From a checkpoint of a small image classifier.
Data: trained on simulated stained blood smears, 195000 training examples, 28.9 epochs.
Rows from block 5 of a small image classifier, named by matrix and row number. Rows with one number belong to one neuron. Each number is 128 + 32 x the weight over its row's rms, rounded and kept within 0 to 255. All counts start at 0. Numbers have three digits each.
After each neuron's rows are labels from the 100 images, of 14848, where the neuron reaches its largest size: "strongest on" is what is common among them; "peak on" is the class under the peak. Only what is clearly more common there than usual is listed. The data: simulated stained blood smears.
# u: gMLP up (value half) (model.blocks.5.mixer.u.weight, 256x256), inputs 0-255
# v: gMLP up (gate half) (model.blocks.5.mixer.v.weight, 256x256), inputs 0-255
# out: gMLP down (model.blocks.5.mixer.out.weight, 256x256, transposed), outputs 0-255

u.47:130113118114121128128125112131124115125104115126127124050129101145127029103132124120130130126119127129128129107126125108127112125000128120159163169131124129092135122104130130255128128159091126122201126131128122127123127120204124091134129128128112149057158128131150136128129148118236128122130129122154145129133126127132127135131127077132137255135130054111184130095123110112128136132125138120076104129157116132103145132152121028140107146135076128128056153115127131128129126128134122142076128141120127136127118127157127132061157129126165166127134113135076128159148156113100114194131130128136129159131161129137126139128132176128129117127155128119108108091152152126111138107079137195126112146128135139127151129044151132088121157122092131108132164199144129150086092127192128
v.47:063065130135141123154107147125129116110128084128124128126129153181124062114134034090128130119128172114131127113063129078134068128111125131143134131128128133122138087127129130236081126131156138157107168142131146135125127146130107132133112110142125115108122123154041204121105164134153126108128131124128133129136118120127125132129125099115128214128149115132133153142103104215124127129129130150129107126128100163133154131132123125186128168133138126102088151127120160132140104129129133126083123125128130119008098152144155128088132113187120181130126096133128128255128135127127116154117137146012127104119128122098174126135143197196106127133248126135068091117100137126092119128128134131088198125143135128130170176000130134120108125123133130102137127190139177141118129136125118
out.47:129255134137130127122094127133130139125128143128128131182142127128127132129146255142122091123109128128094129160132128124126126121181132131091126124130126124245127136128128075000132118127119146117130133127128133133122129129110111141129128132081157129128128127128173135123128128133012144149123127127034128114131143129159115153151127122127026098125135143095061127130200109111128128112128137074167129126127126129127000111121099167112131088126145178131134132131134125130128139127124126132126139114130153111129137137056123128132128128088127094128111179126230135150129121124128129130133089128131148131131113163109131129211127128125171119130110079127131103127100127140123104230135134119142120130126129127128154168140127128128128157129147054135123129124150129108133197130028128
strongest on: band-shaped nucleus
peak on: large cell

u.69:139127143129126131063118115132074128127129127125124129114153101120122149128050121096124133130126131129129135138255132128126125131139128144128127115231045138120127097128145116128123127184082172168134084153128129107168130128154128121131138126127119124128129115126128143135128159132124129198118129110125077141136127212128127163220146127128126128120154129000128150130128126129128180128130111128153128129072124123118131161129128124126201118155140121209120128134115032131135067093123128126121021116132074168126127129156129176112126125127211138127129127128119127159139219127181127090171169116124121000139126116136125133127114119129120128128136136127122128194108104173185127128148128134181125135140128125142164127126148105122127128019105126120124179131124127129099105128146127
v.69:138131128132121101068194124122138157143138128198128134135130128145128129130151132117130128133129116085136147126137141149137129129157132128129102128130134087134176072123166149128127128158000255136185119238126154127132128128118255125126168126129122129082140129112096118128127132127122125129129103168127031127128128136238130130139022129119200116112138127125131152129134129127130128129112102126128148127136133129125129156128128127127128127190130121134109126127121086126111131080122134179068124077125128134114129121144116129132131181127133140120126128127130125137176132130144142130133127118122123127056128121127066126138138102151139110144132128117134134128069128139140124047125129167127134113125128168127199234128140129130127062091168128103220187130127126232075124128174128
out.69:128127126126089105146127119126130150155110132136131113192127172171129129128126156128112158079058110091124129130119128150127128129123128138136123128129103119126128128119209128125143123111088027127164203132127129134116128130128129128129161131128112128090133159115128126129133129128153147020129128213127120129129134128158128123115000131115128121097144129212128162128130133097170132138128130133084125121125178082108128129131119135145129125127118133129128084127129132128129128020145130128138127128129145127162102102129130124124141129127133185123135128194174127129127122129137129108101141140087127201127129128150083135128130107128128122171128129121128142128128255242127128056135129127128148129128153129132157145128103149125129127155127124128185165121128128129127126131140091
strongest on: spiky cells; crowded
peak on: small cell

u.56:125089148131128120130128136142074124127133191124128137140128118110131125128171129127117127085130127165107085248128105128126104128103128137146126131203015135154255159122070121128171120128128124125142125132144130133117129138126082130124000129126124125136116142177128127130044128140130138122130130000102151136013124129130122128082178127122101225125151128175128123131136125128244128126129123128128096127091155116127130161127129124131124126129118128129125129130128129129136128129154133128132113119183113154135129135121133127129128129124125131228127130146129127128123128130111129104128135040170147128126119181150126124124117142067185110097106127127122124125101122065135127128128130128129123128158154121129128127139129126120158129000146129145088131123128159132142120117117178
v.56:128135129140130129255124128143128125133140124124116130132105129088118131127133128109114129110128137141127132223134135103130129132142124126133165133192126128148129149126121131134126125128174130126132138100141128123049146138067065109127000129126133115139127201132127132128071131128143137043153144139111213165091130130144129126129131127068126134129137086216129128128192146128156130143118130129127089144111153132130144158116127129128078104119109117128127163104111107129126130122123127154129032138190088197128152129119110126121128126119114129169112148137129097117131118136000124094127076102127128129123127128138145141110169255097167150081123128138128122126118110128136125151113129139125138126146188120124132135127115159139117134130188128168116064127126128127138133129038157
out.56:127128132128099128135129085149190160096127126132128128128128128130128112128136129023128149126126102127128090131130120131130121131121128129239045125127101124128131148127128128129158127083118117128093148106121155113104129104128127128073129123127127130113129230121092128113127133129124129127125128125121128127130128128110114121116025129129125127090128129116127139136133135129127129127127129131129127255127140127126127127129136129129030128128128130150040129128117127128129119000132119131126140128127113191132156132128128128127216138130149128126173117175127129128127130143120129141119127125128136199128129123129171122149119108122127157124127128132130124128128192130138129124130126128128185127000176130123161133127127127128128082134130141127129120115127129132128150116057130
strongest on: spiky cells
peak on: small cell

u.94:150129133124129126154127128127123124124113157161115115128133128159127175085146114109114130134128099137128000136151143146127135160127128128127185128126054102126192130130072129129139105154123133130126128131126135124080131124130127134107016115132131132183133172150126129117127126175130122149115141000130123153059121128155090127148136153062102203126145131129227126146129119117213133129097132120088129164127103127099127151125122132128088129147113128208143126123116116127118053130129127128131093140125086176128137153122135150134130134128133128128130129135117128187161127127150103097127127000124125128148149144128139118145111125058135093128129130111127126130125134096145127126132131122130123115131131120123139126131108134116118127054200130128126117135124193128172128130170145
v.94:128131125138131121131129122127127113127125131108138127190129137137114127138174156118040138126169144131128126217138148127126137131130127255121163222136136122131129156128129128127129145178127123137134128128118127119111129039130129147128006129144128128137074232140153128127046146127118125124128128110129130127118150154039140142142144102132115127113143089187128131129162127118134126128055132102121128040123123193127191112130129127129127131171062129166127143122127126122119123138130149129130127153146128132116117124129128128126125129139123129125096122131113100131128161112128076129119112000129116122196132091132132166121124116123151128128137122118062125126035134126128094131113129140112063127115131163129231132110089130130129128080140161129110137116223197138129171183128133
out.94:088131114129205127128126129130089129111129129129126120128127127117118127129127119180169133128128127188129111129126128126144128127128136128133127076126000127127154129126095130125133139131127122152129109134166106121129120141126131129121129139131146126127139158127161096120000124134117106154129136117115130127122128127133128129139151140145119131132124129011126126134061127229180165126114146128127128175133127133025128000128131129134127116146159127131084138127105129158128128096128128127127138120127129157129126104118126155128130129126254127193143120100129128129128160128131139131240128168194185008127110169122124096129077141130129132128127117129128166131124068116149126117128131124129158128104128128128112128174126141125127128085127133119127132127116128079128121132131127
strongest on: spiky cells
peak on: small cell

u.10:116138128119141137141125130119130127125145132128128084131169130127120120104121122175255126143104132128127156126129135167059129122129124108130135104177094127128127127115129113127127040131126130132130145127131190123079132107126125131118118144076128145114101215130087000126129126142116137129126162124129128142122065128106123128134124106129124168161113127122127107133174120124131133119129000137126128126119113255125028129128118130128131161156130110126130156156024244128136125128105134102130091040226108133153125128139128121090137129105124135123055130132127128125128127128124132146124145178115176105125125134131127129134133093157149131109096176129127126107121127130135133093092125127120121123138018134041134146126130125123127143123129125143139140138083132128173138117125130
v.10:132129117123130129151117131133129126111128127128127111121127152073127128189142126105047124121122225129124123115128125122172132119124154125107134141000131126094126136129128105121138170128129162134157082128123147128221149126129078130127156083144151106122129130130124118125142126111127127128156117116126101128177214142129132129150144130117129128129113041123135133127129128132136127255091255068030127128138102126129131133117143052129121128063126132144127106113255128123129127128134131093128216124120118108142087130103135130148144133128127123134127143070122105074132133052135140124126137117133129131083128131135121138123134153125118119131144125124120130160116126134117101248111111181131122065103121125135134102128085128090159126066128122131128140127134125110129108156123127
out.10:147133149139132146127115127131127126127101124126128132190129127115127119127121132135152130168130127068135125129125126158008145127126068138129140139130127123154130119116140132120127074126197136134127121137129128132087130132128170113128129127032139128122177127110129127121131116131127125129120140128103126129140103127000156152139131127110130126129127113134119129127128133140126115124128112129115125128128125128128000145244128124128128255134110125139128118128005128147126133124119124184084126128114150119116138134126130128133127079124135131121091136165076128122110053130130162140128126127143130137147148131134190148127127128127181149142044200129128130090131128177204065000076087128127131129124131186125131088186099128122116128141100146139128126131127151073126124123127121
strongest on: band-shaped nucleus; round nucleus
peak on: nucleus; large cell

u.210:127130128128136131177124120142160124126132118105121139123128127132152136130120211126124129134136131129127070142158164135127127094130184120126135128145081129128091133037127128133131134124136128155054148132132094118128126130186127128134128126127129158138126192130136179212124084129255106128127119126127182136121140102124127128120127131069128128113133057125093125155128165124255122098123125140129093183132166168134120121127130101106136132161103214164131117194147126129129125122137212135138129122177129123113125124151114127127128107038147130127186128125158115117128146095177128139172148085094155128134133131129063121079130132138000130129129150125129120147121131033127121131127127128161118067133111121104185128129131161131128115159245132109159144129098119161108129157117130
v.210:129126103133124123067165098128117140130124129140127112133141126121141083127149078119118127101135129139127255082138132143123125120073128115144134114131124129123107133130152119118121125148038166190127099255134142122134129139147130138132127124134127128130122093126121112129120133097122124105135118092087128168143127128125126161128129132131131135087132156115128117126125130115124132131127220128086204094119125128128138125135122155132181128127241120121126112135134140130043127146104131116194130131130120159127156129131144139129184205127130128163138124121056129123136129127149126148029135110121076153101188117227197130131047141149209130174127138119141134084127130130128133133127129158127133255113130129152091129131127215128151134032143128054127161125212129131101126141103128
out.210:127130213130129128114129095126134087140087120241129047126146153010091130107126120094129176137128129153158221140138131133128131120115106041119128086098127127126111134155127118125111129246130132128132126205132135179082110073157128168109035170127129128133149125091119151129140127073128128108129125121128128145137128128121121128190039127127155121169106132127198093128130129084117127127121128104139195128127157122129132189132129227129126129125208107128102125094115105119099146132164084120128203124087128255127128128133127130142127130191152123163073126115106140142128125121077130076119115147180150128126132147137112122124118126016178102132141121129137129130122131140144135107123126127129130136160129127130130151125101116132157097024165127110140134136126130099128132135109149
strongest on: two lobes with orange grains
peak on: large cell

u.22:190124147137123172132081125107124131157137000139205069239120119117128122250125117131127132128139126128082126138128129117127096107133091134115167135135127101113131156110130129133127132132060101127091172127117125130141139121129122126087136131169125138128125126128000074167142128133226208127082133125135160110110087052134134128134129124155114131102128135119129125216131117195125104114125110124167131131238215094054222107148160128177111156126145129137159103132094143128154129129186132161127130132131131141112128136157119135076051144113121200131128100086111136130127129133109122144125129130132165152135148126156132180131122132129123170127139121127103143109139132178116168125187177127132142131134121130105128132100130171109171108149063134125128160138128199129126145118120129
v.22:127120134146073181135066094112124117136136047156145122169115125125127165134091026136133107123147087071127133135125076086119128116108126131122126122126120125129127116127131117124131100130123162128077128128091129149087124129127128130162182126214119126124118124132033113139133126131255146128121102142255131127062117128136140080126144088130152128143138136128129153130083180129128128132111169118096122124112125123122239209137180109176129146126129141119134133127122119132100127145138123134127135108120131140120119134098165177063128141123119128129129130113131221128106131127122121132128124123179168158139174128152129129116117142080128097041141134127128135125132136128128132129155131108141125104156125129105120129109130135143126127128123133000129107130126148127118127100128123
out.22:122187128137126138122069128171142128124125128141126135141130073118138129203117155124166125129127125125067127199155138132249120130135128134125131162129128123159135113053157057131125121129190128107142127142129121116151124127182134126127136130132128136147016128122134195127126130129041135124161130126111132127128132129114119083129124044129127129128129150128130139131148069115125129200125123166130127133113160158128118111000020155125156112153000170127128166129129110128128129160166081125132100130119110105128123133175142202126072128131132082126127178129078128138119137146110127128125125127160129128001119131094058126129111128147169130127137128129127077130186167128136111128125129166127093103119132128160129133127128117119102126133128102020159130127128111123123130129129127
strongest on: band-shaped nucleus
peak on: large cell

u.8:103079123102150147129129116150255131129130121127129128133086135105134127127132131133121127132119131131129129237126063145160171100128098115128127131122129118136147075126223091125126150127127145193129128131120121150119099123126130137123124098178096129110115139129125225130116128132131143119122128114065126177130142133141139136110125135132135164169125130128078116129130081203113095160174127130135155130131089132130138000051097129112127148098122075127096129128131082110135122124129133140115112114151130119039182136129127134125128149130131125138128126128147127117110139116133131097128135089117112116129123130083176129125131119139123069124144151136105125109065172143128083135053142005127177127119139109130126124182122117120129204129203124125135129101118125127142116130121131
v.8:183124145126124137134126149132063138128121129130129129203128128223130129126083129122161127104157184129129127255109038129094121116126128130124129127129127156135128104124127132102132130075153147157155143138085117127130128129182113130135096116128137097126153128131129131214132173104129146132143148134098130109130128129130236056129122133151132139172196148123128126222129104139113102127130175131124126113113129141123147000112129155145128108123133129114153127123172172104121139129126130126115132128127097130128157117205103130093188188134117131148132026134146128255109127125167122125128128020134151175102125162144132155132133129131073147098129132185025128131131130140124128136128126101127137128155121144124128128140139144187062107154123121127129129125172117120144044122128113
out.8:132130135113128122127178127128095127198104120126123129132145123156105000115129074129133100135126109129150177129119144114129132236129155145136130132127130129041130128140127124114122126127129129127150124155127132129201048129127055119112128118110147129145124127127130090108135184128128131101130128136132141124128108139140135084150130095125127131128173074128121128153128138143128124129131195077127115126039128128136130128023130237127127128159128124133078022127155123128137021090128109124126128123127128201075175191255165186136129167128147106109123126128126130132160119087128120131122126128170084140094126045127128118128128149131058130127045129146139129128129127128126132144130129135110108126124141123127129124124132129134127148126094177146052129255134128128128129128088129
strongest on: two lobes with orange grains
peak on: large cell

u.99:205112158122208189129131110139109143136129121128129167112044127128123179134056160122102151130137113134049132128100200127126131195162000160177128127129107129120132103129124128126142123172136127142119190161039128125127091132133120117134139100172146155105129132070126094137125128164115140128154127114207122168098120109175132145117132130128131146128118087121196122122091140114139111137137136171151092137124123130128158130142131136102128127128126028133136124138132119130236135244174135118119047049120195199121117133126110053124150130128119137100079119133124129137141121131172084056115127131165070064096125124131129073127128173133166125153128115197126127129147172128119137128115127128094111065116091127115117122128125135125153127124137136129207085142146136123126139132088120
v.99:146197073130192128128036175103158129109132139113143129118126129124130103127127130120145094072128110110131127162175128139154124128128088147113128130129183109135003128123131039128132153145125000123139124226117128120177200126123137130121127121123126122173109124132127132149129140090132130131127128131126126128116095023113011129132104129107142123070132127126128128119106130126126132131199102109102124129128095135124147152112057136133216099079130123102132127107110213128138114177072131128128126127126072130126128111143118122123131110136132127108128129043165126131128130135169122103131121100058124064130126137123135123125164200124162120117140078135131117134112084135197137126085183117127125141150119136095140025141117128171063072125139122122124166135124129109130121126145095
out.99:045137104112106128128157127114130132145132133128126068137140126097132100102157116140136124100130149000138140147134106128159130086108127105133071129126162115130090141131132128132143218139128139148126134078146103105104143098161130134126151188129126124124130133134228132124128110102141120198076134172113133133131063137106124120115079124133115122128128170113106091132140126124158153127132039145128233106126119137202128039103126128172076147128141189124134114127061154128084111048126132127130164228125133069143133151129132165133137129135136126242130131112134129132180085125127124213128128088127173255128136157121134157126106090207128132096132108097130117138078111133143130123128115123129120127126128129164117160132135064127117120154095129122076133141128122128137132121145134
strongest on: teardrops
peak on: small cell

u.155:129123122092127255127241127134127130147077129097126134119132118128104128124128104129126095131094126118154135126064128112128062128085095255155150130116120128000119126132116137144168127128120124148170104128103110134124125127127028067220111115127123125144156143089207130158134062153124130110127122132138120128126128115129127058129145129138125255145131074120102133099129168129129138151126057129124158132128127120129123060127127172138095185116130127131127140151106130131128121109043131131180103139131127161112131135133148183166150241170121140119093128134130099079129130128123132125147136135147132165125153128131118135123075139136114126125000110126129133088200128145128126094130115127143138133129131117111126140103120136137098127127059127127128125101124133147102118126129129
v.155:122130167122133231124173129168115134148125133061104134128163133162120130134092169155093124057112122171161129125012132123124000139120125192137115135167129128065126083141116140124079127118097123123132157120133121155128142135128030132144138139135141126142130160043130129129074085129129125123131132144127127132131131128121119126132167177121127248131121087129141122062124121128142132130177098088134182132090108104140118056080119146163131132130057140143122128185127164144130124128092149133204100130170123130083136135090141133163148255134129098117134126127137133090126128130129159132162127129064123131102131119132117123129108131128117127111092126119137130125139120151132128052083109134127116148133130129102185097078080137124115128129103133132112105112152191156094123094136127
out.155:129108129117130128103129128130130124133130133144130128179131127154128168087156121126097110093129111135094130128134128110139129137141144089126126219152128128255122124026103226230143119128128129126127115056109102118129128126119135063127133127150113125136123132127125141130123127105122165167119128127061135129128094124128130199129117129193128086106130121131166119159118119123127107198122115119159126111153135167116167172177133123132127068146128115128126187126127126130128127128255128182138117096092126127164120130128134052119132026126124128131206125127053128131131162134127128143129128127120134134129138134128115137109127126145130131126213106130099129121127128140128225126112164177116191125138129132130132117116100129126153126129145067063139133127132127129133145128134128
strongest on: two lobes with orange grains; lobed nucleus
peak on: large cell

u.65:125158115114105165125126117134083137111142124129157089071187166146138128128126058122155129128115122140133144118121119124136129116164124093124134126126134100147123147131141209126129093114114000155128141126124167095122125085134160087138127074195127123123132112079126141134118152077122127129129130115157063125164159127137124127143120130138100122041105180132131127135128185173139222124131166127157127141154129150138126134146012128106144126096137102104107107100177113128132156089130180128094137146137109126090122131145154119129202151100196126124129210143130118140117117129112131129124127135125091036137124107191126129130122157137131104130040121123124090032133120069130048128132146228140053161125126132117156100101129123126152130137168141125131214118129124000107129104135128
v.65:135084157129143129129121165120137125157125138129108129137128124143111072164139127093074127137172128131139174114141130136125131115125143150142107109130141160128128129085123101131162214116116155119255150123108147152119122171129141124071132155089124128167138125126124130128080079129125139126136127122120154127110106119126025128129126121127128059131114121117131093132120089137056120139137217129116061119119121124120136123122126189152130048024126127048109059132128120127120126227055071117126133144119127129226129134098159141168078095124086137128127107168132144127129120118133122147129156163139129179125133120128193104152145128132220040135125170128159132088040081133130110159126147132130136255129129122131140127100114130142165125076131125134086122088179102201132126124129125
out.65:126061127127138105158127128113118129059122128128129118132130132057140141127128136127129095120150134128149135118127134120130120126134126118128082128127154163126132090125129111128127125100127131129066128146145138203129118182129105157135127157111125127198064146128153140130126115174156126122000130122126253127148128129161115127134053138073129125125130090155130122123192136129126119130130108133127142128134130128109117124132131123190164131171096129133184131127130156111131055244133127127135132131132169131128141129136129115142052131135133129104129129131128127127157098136089126102157128140146155130118127249181129255131000123042128116132142129212115109140129128165143132129124128130119172106141128070123124131121104122130071115131110135069123107129128168164128128074128179
strongest on: band-shaped nucleus
peak on: large cell

u.137:107133134128128113255136129133141043142130128179119134125129124113128125130127128008255064133119128126149066150090128128151128030127121117134140124135097180123124128091122109125123155123132125136119124116129140181215131126142107129127128120122128126128129129068138128129088125116128116129033126125144119105125082129110127123101069137105109124111132116127116104153129146141252127126129155128142135201127127128089126135130150121139135131125045128097139126114129122217125136145129127127074133127129113099129125138136129142134106138109159152083130127131126128116123092129128132023136144150127198126220129144135084124121088127127097130110098044124131117170198107130127131116118165127111133129096113124127129129105215129075083175126128133161107130117113162174012128121120127
v.137:122128102129153127107122128112120131121067128137129165119089121156107123144112128108115120053067130117077058197122125104159128130144155127140130139129129129132114158138112137123105177123102131113090126118123120125133065171127039126130123125137149120128127130220128129100127065122132132204050122126124141134066116125123128123128087169109132126146220128124125152162134127112255134098128125132141127158123138126092097146121124125138155063123125146101120125129123113127129080119131123117077163096185120128099127042125114128071126124125137143238156111136129128088127127102103130115180107130146116045123129131112227113108135154112128127169188134121121127131136125123123127128126106099129131102097128115112127144113133113143000135129130019117136140130120129119127058129130191
out.137:129125080130127136123129160112060129128136104114119133202112138231071130144138127142122085129133132078121134052129127130130161152124128150073098128129170035129170119135130125156129124023125132111132118080086116000128160157113134133129128155155129126125193128192115127079143129128150112121131128121128129165141137129128126131128126129133094201126130130127152116113167130137059125127078014146115165043129122155124128130123110113130128093157243127158116124112127133125129042125117126130134130123130127128127133095128069100121131129113130152131111125131138128163131137129133133170138083118166126039061112137106133125154124128134157099131122128157098135128131129128119129108160063137129127093114129223090128137144031111170255127130132128083100138126129130109178169116156100
strongest on: spiky cells; target cells; two lobes with orange grains
peak on: small cell

u.189:129127124157136124128091129124127122255191123127126101125126109118120123142128129129128124125129131129117123096129120122120131195133130051127066126127121064099144127103117034000000127131158127118134129114128115114134108132130102147096130130128130142085075154128134180123127182114154127123130128125128146128132127250131129037132127135125129067146128127154171144140127102131134120031136164128131116124152073128122130156131154112130119123129123148127132009129161135134128127132134110119036126127134114174038090075126129161129131123126164129129123129129128130124127109144147132113117125128123125122129128128146129127065129125118152126135129128136133132132128143118127130156086133144179143136135128128120127080059115124130135166128153129149128128127112130135182129166113134
v.189:144129149135111127128127136136129135196201129125129137123190132119128133153117176130064126120095187128125039126130180124133083129120124124117128159124145101088128176114128073124084129131134126126126128126129129130129146097118123153089128142126131127122116177212128129186127129120095127118128130157188101183129125218130151071141120119061127119121126211099128126149125131129131121092130084110162144123127128130127129125126111129132130127123000097130123110118130137094123134066053127124049120128128128137065081041130110127086169144130122136130129077092146127177126123119136128115124066133128149115115079123153157135065020107124137190150128163126139129129177126129115130212068128125112255096154128138129137116080100149155119154122127094126125145118127130121147136186001129
out.189:128145131100133111126140128154141133040129119128122187161129128160127128058102124127122126114127114124139126203129127132129134103122111136121129098133128129253130121122133248239165130131130125123133114107130130129122135130168126104128148110128125126141137120109120127121113110132102140128127129135098119128131122063129128255124128121157125167171129116115127123128142106126126128129128124132142128126134248118175125122117121255104142083128125171128128255128127139145128105128181119128207116112123130129128127160129123016095123127114129129129126188085127129128128127139118137127111121121140129116131075131131126131138127130126084094125198133111128131135118130130149122155128128111074128127128130128125124180157137128162127062128126126028132127075129132123119211127130126
strongest on: two lobes with orange grains
peak on: large cell

u.26:128128128128128128127128128129128128128128128128128128128128128128128128128128128128128128128128128128129128128128128128128128128128128128128022128128128128128128128128128128128128128128128128128128217128128128128128128128128128128128128128128110128128128128128128128128096128128128128128099128128128128128128128128128128128128128128128128128128128128128128128128128128128128128154128128128128128128128128128128128128128128128128128128128128128128128128128128128128128128128128128128128128128128128128128128128128128128000128128128128128128128128128128128128128128128128128128128128128128128128112128000128128128128128128128128128128128152128128128128128128128128128128128128128128128128128128128011128128128128128128128128128128128128128128128128128128128128128128128
v.26:103126130127114128131125133128125124129127126126126126130147131128129129118125130127122112125127130128129128144133130130145121128126129127132129101129093128137123123132118124127000175154124131077111116115097129133131127136019058171132108125132114125125126124125129129128124118122131128128129127137139135127128127126137255127128140122127255127132149148126170130129073125127130130118128125107126131119128123137129129160094127131131124128103128132127128129131255128126128124134131122141127118104125123169128127126124128132128143130131043127128131142172130141138127170128127121112127129127118127125127099127131135129000128132129128121127132130179055128135128129125129126181118119135131114128126115128133120186127126124126049128116135128129129127127140129128121132128130127
out.26:128128128128128128128128128128128128128128128128128128128128128128128128128128128128128128128128128128128128128128128128128128128128128128128128128128128128128128128128128128128128128128128128128128128128128128128128128128128128128128128128128128128128128128128128128128128128128128128128128128128128128128128128128128128128128128128128128128128000128128128128128128128128128128128128128128128128128128128128128128128128128128128128128128128128128128128128128128128128128128128128128128128128128128128128123128128128128128128128128128128128128128128128128128198128128128128128128128128128128128128128255128128128128128128128128128128128128128128128128128128128128128128128128128128128128128128128128128128128128128128128128128128128128128128128128128128128128128128128
strongest on: spiky cells
peak on: small cell

u.63:128121125130127135126129119164131129125158098130125128130129123127078119177173148129165137128136183123118127138131125254126116124119130127024069129097133126127128132131129114128190127128123094114157136127193125066122119079128136149138127128098146140109129118120148096152113127123101148130163131129141156128128124108128130077138127135074107132127202159044081079131148132146133129126159124130125133130196143176128129094129129128117131177130135122119130126127129255133075141204105127082088148129112129211134204140114127128126151135000193116140147131145137118126144185159047095098142131126096105127129092151131127131126129128115117128134087129130098094166202121131183133133143102174119129115054104120088128131019128188127254141063163137130138123150143115120096130102131133
v.63:126139124135094134119109131127140128091127009096128128149081123136134128196129130132120127117138170128127103133212125129147093112088121086128173129119129130136128114138127127129114161139119124129002128138124124133137135130101086240128134123128122156133124127126109134164127127132128155131126132128119114126128144102129139129125129133116141136121129151127098129170128127127128143101120084133128129129210128125124149132119155126091129127080177125135124128095126133116136148124175128131067130106171092139109172129139129164072130115255118130129128094113127089255055122107129131122129141138111155162133088125127131142106127126127127099122090146234049116139105134136123130135035133133040137128132099130128136122148116133128126128128128134072124129132195143129226116120128123
out.63:130143129131118127129127113159174127121106069131128127236112224128127145089102125127129139138132119123084127070131126128149130119110128050255128165127141138128130112105147143107114152123139145092125131129136124137140139132018137126124139126134106133130129132099128035157128139128148120138120128112047116182126149177112064233131149146204109131131071121136130121128128192147134108124129133146121118129156144128082086091134164125153127126106133122129121145110069104110156139128135140129206064128129126086095128050129129129091125128149053151127113124123006128129130127121150127149129128116038209079106128122081085130083129137129127111127141158127181130121099126183084121067255190126145175128094115128102134129129121128112114160171128138130133128123117137129132137127126128
strongest on: two lobes with orange grains
peak on: large cell; nucleus

u.50:125197126132255201133124079128132150145129142132129137126130089123149130121165127064130223154133111128133126128016121127129147120022133094122132097119097137139128112146192125130127108160131125127132133127137129127121126142129129087126126147131140201128130128129128126122156170156105125129124125127143125130128128126155101128187107024100048181101140130145135127187172154127120126138135172128125127102144102146120121134127120088127106128134126134130149134130125128131130125136127098122128115125121169161116120129123111128112125072235099066126089125126126127126127132198128143127031132092130119132121041148128128130129165141075141063129126164150126127142131124182130125146133145081127130122118146115255130082106126100070086071129113147112131102123215120095230127076126127
v.50:127118084101140132241154124138119109182138103133129126116128101116153248112119179131114147124136058126129178077187131127089114130124122109120100129091130193119104130117127115120154136130131100112144138145126136130077122255127125125128192164119086136193125132121123129127107117120105133101126160128127096121046115112126136195136202175128120130135126080183127132129113132132099113128126116151165098165118082106142119128144134168153128144166081097135163122130102085128131211118141036102138123127120155161125129142126127001071195127135141129130106090139204123122126081093057106120129129146155128129167130100106114141137128207127149100140133117138149124122006179125104142129148172151126131083070129127123032117130126126125166146124170134133140081139128105123086135126122123
out.50:131040118130128123127127129135128143123121132127133069122134138132112117114135130134138122098150137095183130122159138132119146133255079125128131118119126124132163127128128128125126192103129101130061114148133116128128110137129130129128128149107128130194130170113132129118125114124166119186129128091125091151122127138137145107104130225127255100124122124082138087134083121137137130175123125129236155138088082139171088129110100173128158161114132105122131131092112128139119128132156109127128134093129170127128138150134137128102142148127128128149126173120128127137138113105128128103206121127122127124126137128126122188125075122196127151168130132131111132124133158136123127130137131255131143125146126185000048150142127123157124142131128127118124112128085128043000126138130121
strongest on: teardrops; crowded
peak on: small cell